From a checkpoint of a small self-supervised image encoder: widths [80, 160, 320], 7600 steps.
Rows from block 4 of a small self-supervised image encoder, named by matrix and row number. Each number is 500 + 50 x the weight over its row's rms, rounded and kept within 0 to 999. All counts start at 0. Numbers have three digits each.
After each channel's rows are labels from the 100 images, of 14848, where the channel reaches its highest value: "strongest on" is what is common among them. Only what is clearly more common there than usual is listed. The data: scattered letters and digits in many colours.
# conv: 3x3 conv (model.blocks.4.conv.weight, 160x160x3x3, each kernel summed), inputs 0-159

conv.102:447523553514564499457585467457439441488498527592493619500466566546442473466490524455485469427531440476608529470427432474463545594487407535410552486441484485542420406519507333536505520485438542528458495471511453428529482466513450568437533428489502460480432410479516398417460477483438502474458483555456433525490484495621510500426476520437499453513546464460433538456484486498441553552510450479517521500485513409470445511521568497455419446516507455423494444647503490471492466462501454
strongest on: teal; count: six

conv.31:508557432525507451477420479516479525557546500532478347569499511468494521514432484526491513533444443545638480506458507542453527475444493491530499511422613511536554508467511531460424549516471460518518566507571471570433516423475511552453523550539509518468568467553558483545421531509517479485449493531489434551550534503489432433549543473396571459449566494497415540492484385517426598451598509484502498530561408525502530483607405511525399498448500464472463500391482487469495619492496375
strongest on: count: six; the character 0

conv.70:504524503524534479503473449454507548498462593514415513490436505534507492618601501507512500528408445555445653525465519479527590435454592512455490423516558511465509508420397487528675558435532466641487506520526463523526432485540473479519475514566507474518508579514582528486426527489531478469534517495504518545528509556502485505492490615470533487539439518483489534554647461456486504523551504498456421563470514508446475529601502529518480522477498509546497544477502461597538521673521489
strongest on: pink; white; orange

conv.106:598487493566527464481446542472561469540599437505416476583519485516486445442477561460451466439442378459612437453486525473473546419476539510441432425480527459492477482459555501507414456587481427547526476513560517447491446495501508594510502423468482526460486422542619486540486491440513492456519443444631532512585542474411507513524442546515447466522488448480446553452345571426416435517505571462473550489597591486461460475519494515478457503540522505503559532461536492440495492454555519
strongest on: brown; the character O

conv.3:563529591584336508580482545454493520499522495491517526455448495514503568479512509485447514446487514458511562503455524447519619467531441542479486482460458460447481447522527430465478489570532486466664453457525555607396542541513390600541493473586514530513555458493479554542520423521629478512546450541573433543506533468487477464499552413590490390565542511519537478539509574456531513564466421479472432443479560502456519521431521478484563491460499531481497526487555534526576540459589539
strongest on: the character W

conv.130:552493518521493541443499548465476497462434520439469551439498445469474451543482474494591587502495450517433506496383580524468524463488584525502473576497486467535457419415461598486535460530551484450537486495478527431472432486572443473448456570463545520578440462575560428440463485564494559605553490480517634438428451484484551490490587521564433546490458501469479458447448590479456551487642521516513494441436506483446463525423461349584469561442480491459503501489453517530462539488410479
strongest on: white; pink; yellow

conv.79:462368535509583360517470519457507527464505551441485587489471643507490441527479504501442462468528504498555450527473518489545486512394486507550509491548505494504439468495525455553469550525465463490643527616480454511562539481499432499505460302506465493473376439496515489381489407542490531489535519557467497531488513482519541483527576391531472514590505482516527529514485463476494459578444527457511515561511504472450461503555507583474501479476497522495505505664535483493408478530495420
strongest on: count: six

conv.98:434530535529472498483578556461499606576412606590498462474486480451487517454483588454497533483521402469529433584400475457481596539489424447408449593390480451444488520484565493478474507487507558523499461465523547496460477452534491602489559473457546532543452400495477452442491518496533513541501472572523525480439403492493567555479451426464458462570466506424458462476568401465448513507596396522506474456542494523378492521547471616533468527510450432553510444547468478500511542446476466
strongest on: white; pink; yellow

conv.15:401428483537551558522476435482425541396457441521508493554469493515492487445504458530630479500471517481549472505481564527462498521510511372464533490536559493476530563471503551437499513461499479442441451500488510460548475526529522412539398617501484504523494553484489478518454636496482520487415489433523460492415514489482455509546369576377402457508467484509501439522446347551488495436501554540540532534437362493527484465546517375494485523444480488543479506491513446472436479533459400
strongest on: count: six

conv.19:468584482541534584400531437546479462559530512626482520542573493576494437480461471489437526527522406436491499481482635431472547530594579487441426478512494499413542481547478537552527544507468481504475538529432490522446446559451543604618472557458447512505541443447539519539490555556539512465447484391553484462495547548471553448460489618451568542497407487493430462505468430469565566545515461491488499539475471543427516501429544491471455498503440548556461442537529583496537468495399405
strongest on: white; the character W; pink; the character M

conv.87:524524473515405465495462437505547499487422469476567427497447491526488523554458468482495510581453538525442535504630550507575553585498456469519476468504450448477498546504503460529506615552494412564556537517426543460482496537443503474538592542543465454462538520480537604520544463510610552454464481538463372501536464487405455578462477455493475414607477508481492541532519512496580616489394509497434390579571501490572580522580489576488467439562467481396479501457533464550551530533516510
strongest on: black; the character L

conv.55:444483549533576535605559530415487494484565504503563527527443531525449567497427427482511515469482548419573500489433516520606513520528423434479603454475547498600461517502493527500467465542474485499558461485466460491398587520519514486447582478529481516515509630503542564488506539491514494464502517520480610506520568466597439591525483400426518549531623459485510518510493419457457477549434544509509519514525439451576669462567546619492493504472492487466464494524538421455469465412516455
strongest on: the character 0

conv.105:494604464507581560433493485583457508471545432575500475534544479482495491503483473518447537552435626470500555486478532543514510375526459460584508466505525586574559539458455546476532404452482434483415564482457459474456542501485631480464505594474469481500578609476517513550424641508474549468465563504496538455514584540575469470570533487398472539431487494511522561529472457508417512487477505503520496506463439534578489449488561451473504532466500464454392506468553473455505443506353440
strongest on: count: six; white; black; the character W

conv.93:620500500503394497447509412452529456502442447514497566473420457538486466533378463441520542454466478561412546484431533439418502536502532467434448478537466466613484413466515436556510488517538403551597552534498487458480473483525420446525577473470461516538493462533548469482555495521478555525364522475540550486485430504414400520461544442389537512545459485504475509490501458455436504517509491453444458491670598478540499507440549479564479514503467529391557527522522454530521514479473417
strongest on: white

conv.137:561460568520627465526584509387526484513452593548503490542439462580478450498480508470571451515455513447461515453419535495458453555499524520492575400482552459574482441444472430388511540539468456514495351414470510459564496460553443489423564388510508527434448538539603540523468501428432532462563528519481544527466515465551541506528477541522539548489494467506556433522417482449398499516538594515511572518442555445575425501614509546504470475479484527462542525485505455489476432471423519
strongest on: the character W; the character M

conv.75:497501545522581505472484557577538494521481488579499495526478503529479449479616447534493496483517550456502440533550533520608453483541541429519646500559465462498545571478502538474438534559482473484497413472528449479473437504472548554495556498496456479497503551473538513534410401535540517475593603343391442502499517465570530449477507489515499568481384504476625490502453443436501443495494516617583470499562496489402527484460497525482440508540511445663498503466523461471524440458570447
strongest on: the character W; largest: W

conv.28:483490418458499471502406479607601478438462466464457585466449446527439501609454427493429528446460485521407502504483534446571498486533468491528511485472400505632517513491561511451480447499453467407529447508663449667463515471532480455397482470465459478527505536473536524515452476475529534507561449641475516539471476514501475461545485461485510488487446427467487487464539511597575410511444509501469492520405470437452466595445511458496482477439437435494438439542475451530514498493519540
strongest on: green; yellow; white

conv.124:423462528524492483486465476494519486370465479389558584424512491466467407368421461464531474543548581459555483429607451438497467476488476553510494532446424496515470401536506457477509585517476459415510518504430467486452491479501444424529493469479472460498495443427486433466496505596514483512527479449502530426456452480615432422447580439542501498600437492466529477478476569475479549535460431481488488464501379445415502562487481517514479449455441470470470433563517443438556518501465361
strongest on: purple; blue

conv.78:563544495595458514439416567594476524547478459468454505519524505520424536507512405582425526481427439419450468515528456528453456490489483500495465508525547469525507477475534554491477406512441512455434362385459438457508530536495517486494490455459445419530494516416477452543504501462554459538498444540355538513549461534531476461429415511488416512436527427439442515497434534571547476533515520492449461433440595441448451541515564429508458420420448438493433494484512602484519458481369495
strongest on: count: six; white

conv.77:475503500534385550477533633517588475499457443512616492542454563519516528410608516482506518530492522548459441483637496450476545531561479476553389479590528479445506576476462512561440511508516435548426495576526446434547433531513499518627555422498496509461554548458499559577505486434468440489501471548487473478564524426418593556479515510518410545487478541498552536520472532471557534544475438582486406535558529542436468474544543531472555515540443468601481512514547564420480447490529532
strongest on: black

conv.72:532490560456519487477536527460452518465507513524467501506516485537492446527557489582535530442487532655509629502482547502494541469504523520557506766473577469497497482490553475588543495495501493565500495508540458550509458584565515550533559465459587561569493493585527505504571432491549553344532473482519514528471495570488469503494478509439504533476496498480515488509617494368454639494509493509500486432608480486454505395539498480505494517481522494508467467450522472556500529414522487
strongest on: red

conv.153:474539484447396466564536537426510474413472461465484502501458448496416466530554475508472550479414580513499527468545355472501456492495465411541462534492495543522486446487520373522497481564432543566439480454441505523469424486470461491473575480465545468511485588485479479523518444546539480481482384543455439523519406510593469457317508520421485503515535434417494539489534497467503499496441444439375491469592538376488521458471466522518526400516443471426452507455492443477512474477415461
strongest on: the character I; black; blue; purple

conv.50:314530552518506542541521620458483476460408518505551556531469493490432552529510504514484485509541469514522502438447525577508456551558510523515553504471517515418489444566510425435490488547457561479468522477437446597545474498518376557438534501500604471479485588400445514505576474510511527530518488514343503455503450550566515601341462584566520506461540453492473460506522485566510576515496424488534508537508404425529533521527508576488480413497457529502446550579458517531533511490484513
strongest on: black

conv.45:491513533563509475600469488485421520453487411585496496571479480522441437513450552604497545583422527502525556456590486584506541521545519430554496490475551553535519573477408555543485541585495461403485518558461531422599498529488523468483476483565526384582526546488485455538492579478522429492521477435526498494473482584523489589514544482468509481485491473446532433509476466483465507506468540478370417414483433451538728478496463566504459450535479491558463539488514561526503534454465508
strongest on: blue; purple

conv.34:463469512540492477484465476534479538502545584404481461538513579538456524528445478547479489518448467551484539521501447603439539433540508521502470544448498509493470475541536432625484527534480475444599486543381498601468600529460559539522532452508464456501480389418448495499489398523574438499606497448459547445451439556427426581484507453494544534555470496454507515530557522481493574485518490441451401494593493492455593518498543576476480442447428535442481578492529434410430511450380442
strongest on: blue; purple

conv.151:498487488487411464513508554445550514519353508545510502510416404453444451450490483429492477494490462443521452541441399458411459538492465514500508535461508501455513370456519397456472481521458534472434373459499447428481457444487395560471462450486489464492452412483510383504457486491478462518474500561391419475550351502541477481364511458532466492520473477447536482457439513533493462496524487492454421517506558451420442518520477330501501445502494484440474471498461483445476482513445504
strongest on: red; brown; black

conv.141:461505475458482509407519470420544455424436500470552535526437479511453468492482512467567497607564456543550510427440536527450517619515415545471419514548485412475479439568487465535518608519464409542415526570437610517576512499532423560597497374424493500492492466477524439519530522516470563474499454505518558471463430507466534572506566481446516560532431470454493484455507559530485596552451489443424561561528388421568455556506510472534461425573462482424514445537497578492501508495461485
strongest on: count: six; the character W

conv.6:536502508514351586489485463515542479478525435426536506489539590447465537427492491479537468500524505485603527463534449459492470479498422566458358506568473546513541554598531473544519454495475459475459624456485497550457566535475458481540416589479503496501505526485511439493554496575510492547463366462501420496495488510385450486475544470528542338565542435466397535458493622537535420491498462411432484494500491459572521550459511467486465457462480433433467476526516592505518496478521546
strongest on: blue; purple

conv.126:552542446413466549498467453445526483440432424426508409525475513441491491492450532463427501501422499437479483435475448500447494556478535462531483500433456619496580512454516528502475448431516445544452711460486512463463439545492372449373523639493548527464535509534515395527468441360508537524526501453515472488421425455575492463493552501627494482466519476469504556469485569458423472484439543466467513476587522475540541491515517470545506483497492501442516512494549431494505490506519478
strongest on: white; pink

conv.131:553448531569493502572451509389431470450408499477517482551431451478503480503430501510541492469504520504470467488412451438525431438495548422533563468463463495445511469439450526445480450577544423445542445359481608511491400472583390506507481429540524530449456541513563502546434446457494562471618548499453522515469459502528474413451525442543546528511414489499635456455500497531464426487432602445529542516514508452476431513467427476505608495424464572486542536454480443537522436496507524
strongest on: white

conv.11:406424518485511472505475548523447505491451513619434506491509528470441488512566565467481510435452461450491485499415405529433530444454483490472516517439487511464501546431517408480456417543462591524580423496503371559560427508490499535495544451509506447568489483424397536492406461483476432527607490528423487493553483478507502557447436496510562492385526466439463499521534428550545430519530469528458409416439496506395625491519518502454452451402465450546424542546486536526446505447458445
strongest on: the character M

conv.90:506397441474431446442405459554603462526435425388404393443516519526491487566497553516491506522380415533398506435492442540405538470421491576410392505487457418453478496500481479518542524504476488540473466514460471463499495471473498453513544459449439452498469530411528481447481508474480460475499483457481505449518426499378512574501487493535492481534474483473418485518543586478478479488527430434426449468507456510470437455425445557483453437502403471442463502382493482496436556555430564
strongest on: black; brown

conv.57:540484480533468504481441503594678507528473440497419505569422458521478491541437490537502557473453442472550475507493520500481582675491486526472470664495469498552511472444644475506365552548507484492435568486600475570523476504534448535516518481534541473520499430506594446563518500499528506585519459592489487497551471490472515505488479483479439462505470466455469589534553500586633509517465524484461461483526524477477498570478552494486462475596470477507461459465521457452527612441533497
strongest on: yellow; white

conv.146:461460515528456493503382447520517500471455431387487494495497540526495435471463451566487446503514499576492435473536637465586594413476553466502446468511529483475535471482487522540474554526532344506621435518502636522470574525503556505532397572542462513468547400482558597536517481489511458467554458465587556464478532500381438485571511461544470468552466462539581477505484465457464460552423613399447514502478420503521528501523507513509500516462433567528492538501551488497543552505561476
strongest on: the character C

conv.142:371495540458542477479459466507614480446495531537432554512404524554472439525502493496543480482463470581513491488464524540533520565466530508448527550496478473376495439493491433552499656498522404494480556540472441529444446520519551605545481454545594501467516354466541550543488424535446539471588516482464517542516529484609589570500483535520483540567389492483532544540489496482449620511456501519433457607505445467429583466482471551480453484500463545448536537490457449448543489510490592
strongest on: white

conv.21:559529517497479503568496514541513444516509471520470496483431486494470571644519628459470535530397461450407531456538525605419541531519528574486517434557514484484495476452469500466552577504514497470425527537531440400495544458491508468443425530551460390516489607479597469509449487523391469572480480573450459636553483482444455534478480522457516490474455503453511537526413531580452494492472536497418423527437505456480654572482488477504398489528471478503471497481506496610529499524513587
strongest on: blue; purple

conv.120:508483521515431554662510501459492478460380505538571530508436424505459519513484554467559490538528544441460488457560342502526463557550443499520586453497545472481535460583516540394538560513483508484470456407517572545532452491489476472483449547544454405513482541460521480509555501534506400505489465464428465523460381463526483459464488505458485495512505487438560456470461535538515538460471547477492488470419479407609552414457480439426551417657505546456493456477470538559539425451551548
strongest on: teal; blue; purple; black

conv.17:546523486393362467460517485409391540566491514542529519481468515481496491512556484497503504457561431498521516551446424429481487492483436546498472530463564522432556405526459323494507555418480533527528491450496405466508434432507445568444396427486479474546477478514535472492510417497465465495454453489403346465463471521554509458402492490455543411538418481493429484532477505525486500487468405525495430540413558492420499479560496415484439497514514465435488400496469518518470432515482472
strongest on: purple; blue; black